config.yaml
dataset: "rendered rooms with furniture"
encoder_activation: "gelu"
encoder_parallel_block: false
encoder_pooling: "class_token"
text_encoder_fused_qkv: true
text_encoder_bias: "none"
text_encoder_qk_norm: false
orthogonalizer: "newton_schulz_5"
adamw_lr_other_params: 0.0027
batch_size: 256
weight_decay: 0.2
Rows from block 2 of the image encoder of a small contrastive image-text model, named by matrix and row number. Rows with one number belong to one neuron. Each number is 500 + 40 x the weight over its row's rms, rounded and kept within 0 to 999. All counts start at 0. Numbers have three digits each. After the name is the row's rms in percent of the matrix's.
After each neuron's rows are labels from the 100 images, of 14848, where the neuron reaches its highest value: "top examples" is what is common among them; "peak on" is the class under the peak. Only what is clearly more common there than usual is listed. The data: rendered rooms with furniture.
# fc1: MLP up (encoder.blocks.2.mlp.fc1.weight, 512x128), inputs 0-127
# fc2: MLP down (encoder.blocks.2.mlp.fc2.weight, 128x512, transposed), outputs 0-127

fc1.136 093:543478567481495564517470516474452475475549528573413485494548532481530537454504541513524465504536494518523458425463562523527492498497571462501531542530516563505547597452450466448524471511558441465421522530495480515549494457449490489453494510496603473518491526557505511512497534541519497500470487549451503459528567517551531507528486581493517483430578605546476476536417499454472472474513
fc2.136 100:464479415575521435521448427485528523539544499440560552448505472439460520558468487546452574517489478480539533579499518462425501514526486458458508520502488466499556509502519479489547489506530562478488457518471502485448606479521526587539517479461488452464532498525502479540488428518448527548561492465577517546533427472519462516511507489488430492493461461434479537495503516560468520414564
top examples: count: four; dog
peak on: floor

fc1.342 121:517473527444498483486475519504583482504465500478424471515430451499505551520582514548480510449472490476488425560457430454435470522523468421436506519527562452483521498509512540475503513503533506455531501527506557537471514466499445607491474488570471547455496497487505590542502489480545481496553515514536540513538548550506480599468503544481599513574485539442483502542443482499493448418485
fc2.342 133:431521512527599469543509548504491483499398589425526496434551486487467529554441453456476551526586433480514546506445535511501453556528487483556531474540477503447556482466517465501487521471523496493467440497509488547476500518553470443564482489549460524477467462494514500524453517486467505570494485449485485507545542499586511516460584564495493510516418559421505475446522493549551506525526
top examples: door
peak on: wall

fc1.365 116:534483508532451517561445496481476428491438487524484452460549490547458521425504488536518433547483480546525470506488479527558487497511461455461553552496507526425525527452500570461525472469511580468479502546483486494438531502444518516473565481517375444513522498437430451505482579446588565469464535525568534527408549477464543512507504556520473513486511496534464493486562506527473452505482
fc2.365 130:524500586471549468436507435511490506496503519539570476499556563473454435484518487488439554489531490562526434496571436497492489505549475423573475476473516539491505554528480512586489472487459430531494465524454500490538503543503445440443522475514541452479478500538512475471483467537510481508422531482486507388419481519543495533546539484513506455511540554408518489523548453508600499485543
top examples: door
peak on: door

fc1.287 125:454492481495498519485469475443557479514547488523545464523465497510498412482487520570445555541437529529402419505445457527506491506537472486520505518508502518483518501499474500548474513497562497536441463521505482478474497570485531474553486452583513552422564510508529483499524460541542543447559507555515502513543486504467469397543382524455553472534498549499509518468419537572463410527535
fc2.287 123:473486492557456559533397495551423440469489465556478510482516515488483473496500528475510506458568489447501472521552526537584490502419487446496486496528547531471585551487472487520531475563576527440480449584529443522481452456442509543487558496438495481476457516492539590434477459518459506529471490549533413480496525505487512479521567587500487460476495446524531472479478522482521511492584
top examples: robot; barrel; largest object: robot
peak on: robot

fc1.270 142:465493477489456508382482450465486550582457578486514546523436520547481383562478534520540441475444461465511549524495495497506514485480551568441492533565523517511548537431539482467483494490534432422529446508519548490515449477490457470488400495519513489492539503514506520462490525492478587468527462511534464540455505521538528482543544592520469438482528474500488436481496510493468525566461
fc2.270 141:497500527503482463580523545450492490487502493514538432444518560403541473524539440531471561443506526518467485509542541539520434452531533456569528476504478392478470549545456452497460558469506444460459450547509436486433433475607492504548473477465550538530497479442516534553535470532449461479489493524482505482616516544541488533524527523457487513531525512455504526520508553557488473503516
top examples: wallpaper
peak on: wall

fc1.224 115:509483537490472506470497495514482485490520479471476491538460448432465525469472514559558509527418542469541465501573565470476542516531520517480465561517539481539510549465442483525512485545515419557511507527539567514541529565459445462477442543469502481494500473473496481476417497490530591475470514532522427577479621470538546526464468516538559552454507491509445451472525442566524599528472
fc2.224 131:483519432513435482483497561501529546490464543514556457487488540497530375488594483459426503527546474552525538468445467513489502497579500478507561472517492522538442487550606503476550495459500520459510503503514528502548504556489617478470522480538425543553525571441488472447491450475473421478498444519511547441445444509491497505533472528497449477512538534491467490478562508505466463507549
top examples: count: four
peak on: floor

fc1.417 130:538497526499438491497514527511472596564462582539462535538506525414454428513530546497515491463430488531541500549473489503463513429510543501518448512567546469551521518430587446494539513487494476484498460552544433468547440527437505522503466531484540498535548408499468559536542532484458570505511497512488398542496508497549513464542493560457546497449521572512522440505511505557472472505478
fc2.417 149:476554544477548456532457532540468461501551481461498497491507524473416521513579494499460508517503558442448468581476486488431512526597483459523496495532402541466448508515474483546445492535445490510567523520532530444547537447515562488477547513602516487507465519465457510545469500521487499463433476549532540469486492529570506496495515464501562454426490473486589442481446504461555545474436
top examples: wallpaper; count: zero
peak on: wall

fc1.113 113:444470569557507489507429426530455467503499503523456477413462493530518462468506491410488461542540485541415483477542508507548495467482452434416464482507537496499605455559552468522515542457558464561472516532492440525499474462526472516511471499467544560552523481486489515502469555531450516492467541470418463528497524514535449497557453572412491477430569557521517514460485497520515491485473
fc2.113 131:485521491490527514473540461518522475525482427487542534526476494536492551591542462591504533491435512455560562573524487536390487505479475519561455484487503483476463448485482467513450516460462419483475494468498553501515566526420482510477497510531475535491524496581441541472528493489548518466568495500509481474543527501421518541516436483478532591504425483446473494532415544483550590498459
top examples: count: four
peak on: floor

fc1.250 125:497458553458429509570479522504485484511570482544455495519471562489519432486472490500538509486480562588511467515568447515444463509478487517466549484496547497490497573459544521571468516526549502533506550532468504457476454438472575514438526457547507448529487523517530500498540537500445510510480475506463472506509500612499492513525404443422499459483521524519448572548455463494504380574515
fc2.250 122:423448506508486437487477474478523451551449565557576527448463407531518511498531472506533518526515474517422516618508508531497465537533489480570504538485587499507493509427444464543473487492525460485523577479544535513527494442470527539476499550526510541434504436563485521492514543518509523592483462466510421452535462546486464496501588514514524500512482452481507493466516442544463586521495
top examples: arch; table; largest object: arch
peak on: arch

fc1.462 102:459565475528522492479446537558593515447545497538465516464528465481478529493477500551500589536514477486457491462513492512512560401546471438571459489488463462469457472541536489534531534490526500538365505525538450513564507499508476501523502540515466387427482497485507514526485564498498457429522432489544520562526494538546557504520544508487489477442520484520561469479595500478452489478461
fc2.462 107:556437505470437455537473526502440472474463614494540479517482519529462529546495475518516474495532525502502540514555528479429552520494479537508522475515547533556487557549542543485438527492433416472540510464465535541479459485505548518479447589525561495454422500522476542487483505454435520569602569494490466557510523464550400439534523438504494512468490504426498486484506469507490472531459
top examples: dog
peak on: floor

fc1.275 120:505567488503539530503488494486494498508537490475468502522595473470526533403545503558517484507555517494481472535488485542408390469537483498457543470528499554504463511511448531450538513479564539564519515551536463494497435482481418582487466541519437508503485510507540480448471544481457476492450446450457486559533489496550492466568403493502518451553484518563519481459538534516467577511401
fc2.275 128:451467589528448507507539497447496501533499490502434521512426510480547397525460530468523463568477461506449506502501541452485513556462519476509498502477498503483533479533611421554486483445429424512499510481558476458484522488481567506463527452454515491523587503531493552562467552484501454534549513588532541491403512500517471538464583518531520503454546519478476491514481490435529439451536
top examples: trophy
peak on: floor

fc1.178 111:480497463484543523403463466547508564459469549512484521546480475517569512551494565494391529454496479486546536557465523496511517474519548527476447572543505417452394493508441531491495510486513521423533564508479437516466472471429526478515422492493444455501574517480518543467465507483540499506507419497469476504440506469577561547486538551527561522500503518424529496497557526511483506465525
fc2.178 114:500488501522443403607483494551518485530497534458571556423573557496433451470499578465548550505553444527486503510534463495581477578461461508474507561519467518530549514536445460534494481518440532493453455443494571464495455523556496516527501456543535464541496467515491533458476496506484513512497527447500463480480455398530400486470503486567526499500527457518521508533471545556467481482515
top examples: wallpaper
peak on: wall

fc1.398 111:581519498520493478532460480526425498549495545575531584570529461543568559521455480470482468496483554468505524506558427464527469511471519400607480516465512507490510562454414548471513462490474517503491508515533488515567497512500456496533539481533577479510478457473467500431410525460504436550488486546462508458615426423485478484514518471494482513471488540473479472538523486497531501494477
fc2.398 110:471473526496502491484450535472570487494559556533489496454427556527497557490551592506413457481508488485498439526473523473460485465491492496452508538512490471469531580443526569519515482443571539513483496535532485510456532521458538480573463477505511460434533466480503597548502478458537468545449454545572463463416491505479475490445525511526544449570553451491485458480476482532415584464512
top examples: door; black walls
peak on: door

fc1.259 081:533473507494504527509489556385566485549513400508485560514465545445446475526460429545525477466498542553507446506529443523462465510529531476530452556529516412526569507548421515505536465520541446568520438469535427428464506459494449523505428509510507429482481511486519538460519488544541587537503478542488460504473483544444458533512520502518425548505521500472463473499558543461528492507485
fc2.259 090:519459507439465522472535484526483492431532515530561512443530461511541451484536560469420467580489488460496511532506475479600545431467511572502489533476472534528491503524525505477581457498455580451466520527451553477572475541497566460475581509471498583522522463447464493555459512479482427449516521474529508474551554419443557532480476459534565481540522491493497508526458441512449482468524
top examples: dog; count: four; sofa
peak on: dog

fc1.90 062:484500475481549556461491501469412527466539485523475539485492537492518461502475472482491503489537498521560452527517528555486495406579479493456550531505565485444432523470459562478501480479559484484553487468541502510542531462490456501487585449495412540587522509357475524530485492558545530568482462542510421457464506510530522587521484523505557540509461548456538511503509557517480534491441
fc2.90 057:525491519543493493513479566527524506519504521523500434552481498556491607461500508497496472522542507482472515546533502451570476539418450485540433487553458537473560532506560417516505514468436495539504494508543530501444480514498565433588446557498534447448498486575495491419494449437470501447538483545467538558504507429487475523531536521477488427440548487502524441440439530524545506433487
top examples: trophy
peak on: floor

fc1.367 109:529491547469505487558478519510507518434516519447411485528510523495448489474533553537483493542475521474475536523465507446549574555509511487564431506507480446459501529495431523504517535535482537394494474535541505491478519487502548465558534521629445467574433492576468580413514490499498468541471448479456412475491491493582559544562483485473498489508520490451508449524514473535514460549484
fc2.367 111:537561547511472495493483541489482510516513468514513497520531519520448456473567571411487549553485544457531524585483481470503419463518401572520447496526428526534405497490454535517449492517501537558517526471592539511580460466527533516475562494468476533547487475436487508544503500467483399482552528446532487457539481514495470445481472535489496458472498501542595483461496482481510464482576
top examples: white walls
peak on: ceiling

fc1.5 112:519483488479493486481503492458489547543518466459571552525547527442482525489522557446528495531448514517537528510514485554482459460540475506566485475521509522474525535440469523356498414459514494496509466526520527528490507512493515550493527538424478495488555545489445513504500456503446532441563459441415513512456534475510528471508492581505424522486577573483470431461525442567398486471435
fc2.5 102:509479553553413484485435580467552492464484548489457492421542554532502470524484488482514427493498536528460470425449508457609544511469589486473540501528502547501444440503484525538541522474481510549452520431522467497551503470510466490510479461522487511536423526443494421558510567434513501543420423509554530504527514572474490530458519489519516455478435533470562516496530509490552510516502
top examples: trophy
peak on: floor

fc1.165 110:491571560506506522521476452559497473511540540455469481522551401495499543484503499546540517484451571515520469509436530591574451489509491425503468531520482433448552509510477546499469574481506485456447524465418527511586511480448548495482526536444442443535378559503480493511510509433537434507477475550505554520457546515467525554465519484476524562518527509523538533488446471518476481493461
fc2.165 112:479505549609529501419554483499571530520452503557493528467547538479491531524486505495543513461490425457561573544471471517480490479449462535483467523547604477584499551498544393459533534520521444488509461572514517603570536507500476454496486501455526500439502502536489431498516470432442496496484485496507484542470513417496464439455531467448460519538538500457497552504475512527504480515518
top examples: door
peak on: door

fc1.60 119:558491520493435449556505540479543450465461552482555501511547537572482439560518512468425553481449509524509436541487458506517472539464418458585509559516454517446573511484428517428505530514538543492439447505484482508506499535501467543479503508583525539454503470492446573533475508522477457594476437514506488460452497403531507475482539492487452526481498436460504550523458454489488494476439
fc2.60 108:489521462526515535447508473512465505528549508571504466543464523476495490516487502478427480407524532456509460433484502481488501528604536476516475458435460476530436444423481556524524540494492454428462526507522501518511540526572556490572564579476490488499454586490529593502517450485520492504459509550544492512538524502440462529447417570409533449545494506523487458511523554467450492521503
top examples: door
peak on: door

fc1.200 091:550486511517494538538475522420531531536474573528475440515483504537507461504459502468528512444521552422469571539503533449481578503543444468478528515540507453473525553534503480514503509429495526485534475509396519508477476509484518558572430485541548518561510528524504536497524584515523467426537490562524488488418532504593516502477469575526575474549502446462534431460518551538571491505458
fc2.200 086:449559540500531416538528488486553549467520477468572537487539478464390497485512589471455471592493465583571487547529471473522519448464551546460499479534541514494406512487453492526502451524450483530550420448522502467552545584480530446436516517537509428562511450549532482500459487510515543491429513473514432528502505495522475546501472475527543478513436533471511495474487523500542499502526
top examples: wallpaper
peak on: wall

fc1.98 114:444478390427506490526557494501467583467460533566563482490488549529502474495472497540470507475420468495532531468519498526466468482430537507493455490475551524451512476495545484472498520529533510509505480485455456474560491417401447481500460520428497475488510401543527530477455466460410533519542507501504503572537524563562448456516494552476474474508543509467464462553512505504459532611470
fc2.98 144:589524576525449445590513516491542475527462554551505482527547476396533553549516474494505489461489534470452482530446501552508505498546486488549405508494552401551507488474437476511478471491462493523442512528512469506488502506509467583498464453487511531518482507460494435577521514487562464446466519499495497519549519470449527508507495489477494562550490569490510630479442499505476465476591
top examples: white walls
peak on: wall

fc1.105 117:503490555506411475472474526477460512454538434451504468489498554458424476511526507424470466471459506584556443462445481479490525477525524495511497477509478544515546532552455492541505547476553482548497560501544479562469546571473437495454434512444486584546461563419462483495517641515516521528478478493513577534483452545495484446486505503508578508486496496472504503518418521494479463551498
fc2.105 101:469472515584474447446447499518515523481478535554460477478557504497537478420491492473484520469610515480489489498483497526553462541544523383542511565509534508512481461540555490481554516426447481510472532467530466524478464494509491531526461517543517436561433504474484500482527528440569459408514506478505491540527559460472574536523569460525449571462533548491477605440480522504473492480459
top examples: trophy; largest object: trophy
peak on: floor

fc1.231 050:431473484555474450507473472518470487582511410528471542566450424504515545473480426510542572514457560518445498490479521519553496475577560429485498479557483514518515553495566464473531530487492513548521515492513571447473471462500525564535505389487486528447478467543478528541555491484494467491537474452486479457429443465468524520473501489516556409458483401544517483497514468502480498558470
fc2.231 054:573479541467515574499471505466506561391454563546510509461495579519515448540517522508498450482548412575521515514495436459491512521398487500532466503467518519476528480543489484534525517538531507489473489476470429502501510447519467446511577505506444488479486426498523478505453487545502488474411473580472484528528565537437522430515517494451445568538561563454539498528542482503481531427508
top examples: wallpaper
peak on: wall

fc1.16 107:464465508451456486501539574518485520475540516492504420459469522502497460525476461554453500490571512456490514485544505538426454543462488557476481556449516462432511475525511498481476562533462519470448472516433484468479557402487507502474476457484484375441517521479519516523545519487515524513475429475548491553510558497514518551490498395491489521600567482484531412534555451556451459516476
fc2.16 113:491514405495464513505503485458530486511488425515527565503512565478526487475605558486506455508394566528490499510463568486547558440477524493465539472554522532556473472515535472490476452485516468548481542399556525496484585553550498479483502495509522484609483521516501521488478486541489406566477520481542507544460520484468529501493521484511509458435465556439519532489440572505475420520465
top examples: trophy
peak on: trophy

fc1.416 111:513561442475510421534462466548443476524434534558500500489515473520505522550559450468542455535602429515556507542417528483522466499544501517537460549515502462463543515517481496503497501515502403572497438510500495437425552501487508538489484531537434500523550483600453508498517509524553440562426459524503546544564472491560509570468507455448459506455504487462449509528481526546485468498508
fc2.416 113:473500526460485518457433582467492517460512456463445473535495511542571487506527467483442484502559549549483473503465497498445512582517549583417562528542466492507490430513558520537511538460473502433514504541497478486533472537552467561484543448484464438465448487481542458528466418556492572438567496471475461477462446427480501514504455520519579454517557471496493489554579469511497467547518
top examples: barrel; largest object: barrel; arch
peak on: barrel

fc1.238 151:499478541527493423532485512470400430474505407557492532453531463477495424459454475507480514508447503568493462453568542505522513465530551471398453507483532555479502481517527470499478476451558489438502483516496505498561493534519414486516498520544502483557533564496508508470479565530458474526490466420589529484488568558488589521504467491461545480493476562517455550497519446425531483547489
fc2.238 144:483500532520520476535457520474517553534494552503550566514514450581543559479551471469505466461517570390501461463417473510549496547421475486487445485496464540455504465487465467509535482455517526559488551503504470542488525466511511514527490535447541429456480470505520480533449446432487582477514542551455585517470473421501486438454533455556449459463557486510511479478572559470483561470471
top examples: barrel; largest object: barrel
peak on: barrel

fc1.493 130:505540514513561519474424431450492457444539458460525530499557540546507481492560489555511489454459448563547483529505477531460503459544422524468500507460443498441546559505530576432467523474483501522483499505441465522549490464407484530439556520505471498542512492509432463464502470468575469470449506496517500472419465483478447531528538540457533515529517485519419429484558465518481499499380
fc2.493 134:490450553497471531435512532504469473540437485517512462457489539540510497453523528414511517504515496613513465486597543534517549519506488526521428499458523447449434530505507539518482538514507475529470468524560583509517531400608462533501419445521567557522476495470549530459517486494445471540430466473482507491523544551544412526529536500505480451518547454473528503453516465479448520526481
top examples: door; white walls; pink walls
peak on: door

fc1.258 117:479464505583506467530482580513497491435534509502495535508567493565436539541413508485512534500571454535463529498461453520504544428451501403447475482507429521443504527461552453489548516439521583473479507476457431461436500536550499551539538528429477530522534517439546473510522477515440520555510475472453482550506483495495546552461528520468483484547429422458492460483516512479436470501462
fc2.258 113:517549480463459545519507558485505559448431548556421462457463574536546486492512520446502450483508485458417494508475494507490510543481498492490532496473513486502534461543590429565489588539503489454505496502493508528449528537512447509505514532607521497437545487481409510436483567468439491501502483470554534494478524525512506510494481532502468508507592509568457489538439424504469501551391
top examples: arch; largest object: arch
peak on: floor

fc1.168 121:559469436447511541486438523568440485511545506566510547431471451494478532484537498507497521491565513490471519447550513597456440491508579488535434523495513540508506474480465525537451461476584559502480468557499438491498557538461446480513469521475538519559494588452515567450507475464488481472530503456463497573505535562518590484519485501448550452465542518491426478541469488499515478473582
fc2.168 104:468529446578512496530484537475542534444497422557441477583580543519496446473485554518448510419530541457495466478521510497495531539506394464496518510476508491449480519472546488463489473523499557467553460504515476451426526511528482498565571500470567546484497511541476541509480545494495507408431503579492491478502485524481474554502520498516476389550574468482451452405471516520501495476528
top examples: barrel; largest object: barrel
peak on: barrel

fc1.240 119:517558512516568439477497502587458536412490507585462506523532449508437492507523528546510489456489414434496512497503455517524495468478548532521485481548536524444512492487497527548501481465491512529503520469478430469382514492505485525481586498534517502488511570499567459393512554452518497597472496494446495575518438541502533524465527450482524441462535461498494485431448489580509540520517
fc2.240 134:509519475505526551467535541514544517520519486492550475481504549518495517428512462460544460507558504484591493578478508516469487477534508545402496463419447505520547466510478476489544568531549566430470454442531486511500449502510502573592469468454531443479429515499453435546481485597499463459489464534497510469486533470495536607500434544524445538478512454508570530434465535502494509486473
top examples: barrel; largest object: barrel
peak on: barrel

fc1.425 112:440623462449508506488416546496472565514551472475500482461456490555544407453518507522478541522536554539490494502530520461495450498522510497455442521485530520523555529446512448525547513596482436469467434465505450473469493453590504502542477524521520435556453460456454462487485563495537477522485488494446471598552484503566503521469444525460476586507505488502543518491502434536501492524472
fc2.425 098:481459552558496504465478461478457553539430498526575498515572529472433527539475513515464510519501491435533452448507467505485524458499508522527550548499453489562436391511532521485429513472434397467605507559533482519454502503520556511578484517526519496485478489498519500466441549481468518552481503522505560537571531500509457490509530467540511467521443450461501574484485551606471469507453
top examples: arch; largest object: arch
peak on: arch

fc1.370 141:521527517377481470462517474479473515514481465565433489546507476520557532465433462548496431459427544465546499471475488525443486506583516487473480493589565517539537504611542548501438500509600496456472521491433496470545470470545504541517424487549486484481458576469467510474453495486500430525521477542497513546507554504464476473441465559493477533514506574500501545514504511472492429484487
fc2.370 132:469509510515525536427443478515482467486502568512484443483506539550500513523506527353550461476556445443451525508482571446493516457620506483505554524510460495502499456479535466522558549446542503435490474508482483546491486485476487487463501511545466483499547488549533456452511500553515465589549514479544505505534517513592524516430445589519511403497545515487446499484520500540479470519565
top examples: wallpaper
peak on: wall

fc1.497 101:475497497426446523445521517427518469526495449565457493497475457535493486529425546527491487518552500486572529498457504442452506502501526468511592486474464526517507506465527600520468461458522474541507496438461537554484538508568555447479556492480481508490368554496523473481548518491484507437391463555511487486434560521457518513572440460533508448485497440465519451436529524508518524511479
fc2.497 096:535566549523512502437480500543412480492531536542495505437484517418448461481498445465519492490492459555520528590508512512504423521573532456448529491537432522415561514450492502490439523548525486468532520550497509492585491551465510422475480504530439473552466505535429497485498501602547539477547502478495542451563509483477524514523506484507602525490448510523466472509482442517554466503428
top examples: white walls
peak on: floor

fc1.414 130:514466510454504536459550435522430565458470553564452579479518476445573510455542426503505490476486433504482518427506480492497520488564399517506531513471492498506577556469545490505454515448482398511528505474482528547530536469513529486569515526511480548456514478497521527442540603443515482461396525488494515493473511510470505537446436553464487525495471562513537455515534515544540532557481
fc2.414 138:426473562492482529475518523492497430471492520573542527463462456492552558502488519431535467461439534492533517520446509546521538515501475377459431509599448520500465465409516511536535512544538521422495499529501471515519469540431501512502532460431568569575508554529495577435446468513470440471530560473525485495485539472472471601501520548494510485530505515514474502490441514515511514493506
top examples: floor: crosshatched; count: zero
peak on: floor

fc1.490 091:502525513471515481483532484517499506469429519540555475473507494449443510478442455569477501466531528538477541482468422480602473570431445445514552499512486512524493435489491518527456491439451481496514550508516539497551476507444436483482471526532503510449469580458480509466500564539418491541455494490498541543486534525445436516494599418514510419442529525578465466524541437543543510494437
fc2.490 078:481487489576488509485483521509480485509575511516518525530491481493511505489507578406529513505505514452491552538480466501511478530532415518498495529457454465434525555438504532468555499574543509518477460494503563521482477500477525567472463481443526463518472525539492522538508467468580425414547465464528512478426461487605505496502453456532413518537413467480531613538476541513457482417497
top examples: trophy
peak on: wall

fc1.233 101:492377540510549489524545468499477489510487545464507504499496452522461501510483453485539465496537469509491578407504455502526537476454505427518456517541464532541535498414584583536512538503412498441519507526482535511501476505455467546545454537545511452438462485476506433469538534455529528431525553487450555487452489490544499492398567567501485510479467489528573483540449482520508519531562
fc2.233 095:559599522532462490487460499561548406536464455541470483475572398496502437514496493483537472579536517510526510496490459429533492510483534469432484546429466465516440463578529445519485514523560521537529497473507500446588469507465497459472494517464521512465491526582427497578477504430556522472500474527508489530449482505486533521508479503538533564511500527524442563487563500448559446487491
top examples: dog
peak on: wall

fc1.181 112:491461510546515514499558468467421447479512472535481526475495485423500488553452433476517469568457505508548477538533558554518506462586495480498549505491510448481449504477532553479483436447516407450539516492503509451564538501455549499496558420483511521506538511483463525476509523541482561547527431428531474485489566553519550565546444424525491467548442442493481596540534483505559483513468
fc2.181 100:527519506472510509539456512496451549498538512573528459554507521529518559471525502502499506458514508407477473512515528421524555482435531509502494481489480612565590508425475458489493559471470507525500453497518443561473453478528473561568478504522533413488463513484546458492526490490481511414519566568425531421476512421529508540421522489448512515473519526458483396509503515528494529467488
top examples: barrel; largest object: barrel; arch
peak on: barrel

fc1.453 118:562465491497474511485519538445506555587471465477501566543514498457531496475460470536505542510486579565451512541511553506489585462483559435509456506535491470549478512495506498421471445448569504457526502549583604473426471481457505587540548392390467489484515535572540487474485513469477557493462489478466492505501456499448527492533486494485465531527468504507489444489457536462506482505492
fc2.453 135:511514511502404568513505525471473552529528518521470500534514562568462472504523559480482446511594465499510508455526476473430522501471474538452515453549582446487461567450411517517536417513422494482462547437579475518458520460504462510500494568498552489540442471543491493523525497528497573454475519529439485545495456449502519539438534459562509506552463436487539523417517548494474528483499
top examples: robot
peak on: wall

fc1.80 124:477548505413529520543442513464486513557455481499499519513507481466420535448480481528413541483553503458535462539538564543486461507474465505483471515597551517521504531473468477534485480543565468491498504496481542454459464512484493463605536478477479494462504528577477515549511524442497554543523473460515539485502491497386571516419477481564502529519531446448626471508458456502469513438493
fc2.80 133:558522495552547563461475556478478536517513398508517489501443523518545483560499475501601450515483483491437427495602464481424546487436495511482498464489530534465511461501554513524454498458545515546485479507545446514479491459506485526476478470535543467462475439473567597495443527577519491557524469486451488542540475514519480545551520482507485480451575514504434539454498586428498449470506
top examples: barrel; largest object: barrel
peak on: barrel

fc1.349 098:468510583536531568506461472513485478504486515537522557575507448448550503507489487492497464496487577511485486458485498487430490531465486557525504531506562601425491535527565547489488458500551498494473516531516441489469535481464419450480541534584466561519490582495497460493522484460561524436510469481519486485414471448521549554562464473487502497458494502464504452518479460467446501391599
fc2.349 106:534526494542478491426496518417441530582495521478471543474519500486509563494560465489470554471549455463458541544517507546544520485506566453590502510504458420514570486483500469466476522499458452476512527405514524448487436478483496547544511475511502494518381472530489540543483475449590472493467530489494530532604537442504519490492527519460539536562430504507537523491477552478471451581488
top examples: trophy; largest object: trophy
peak on: floor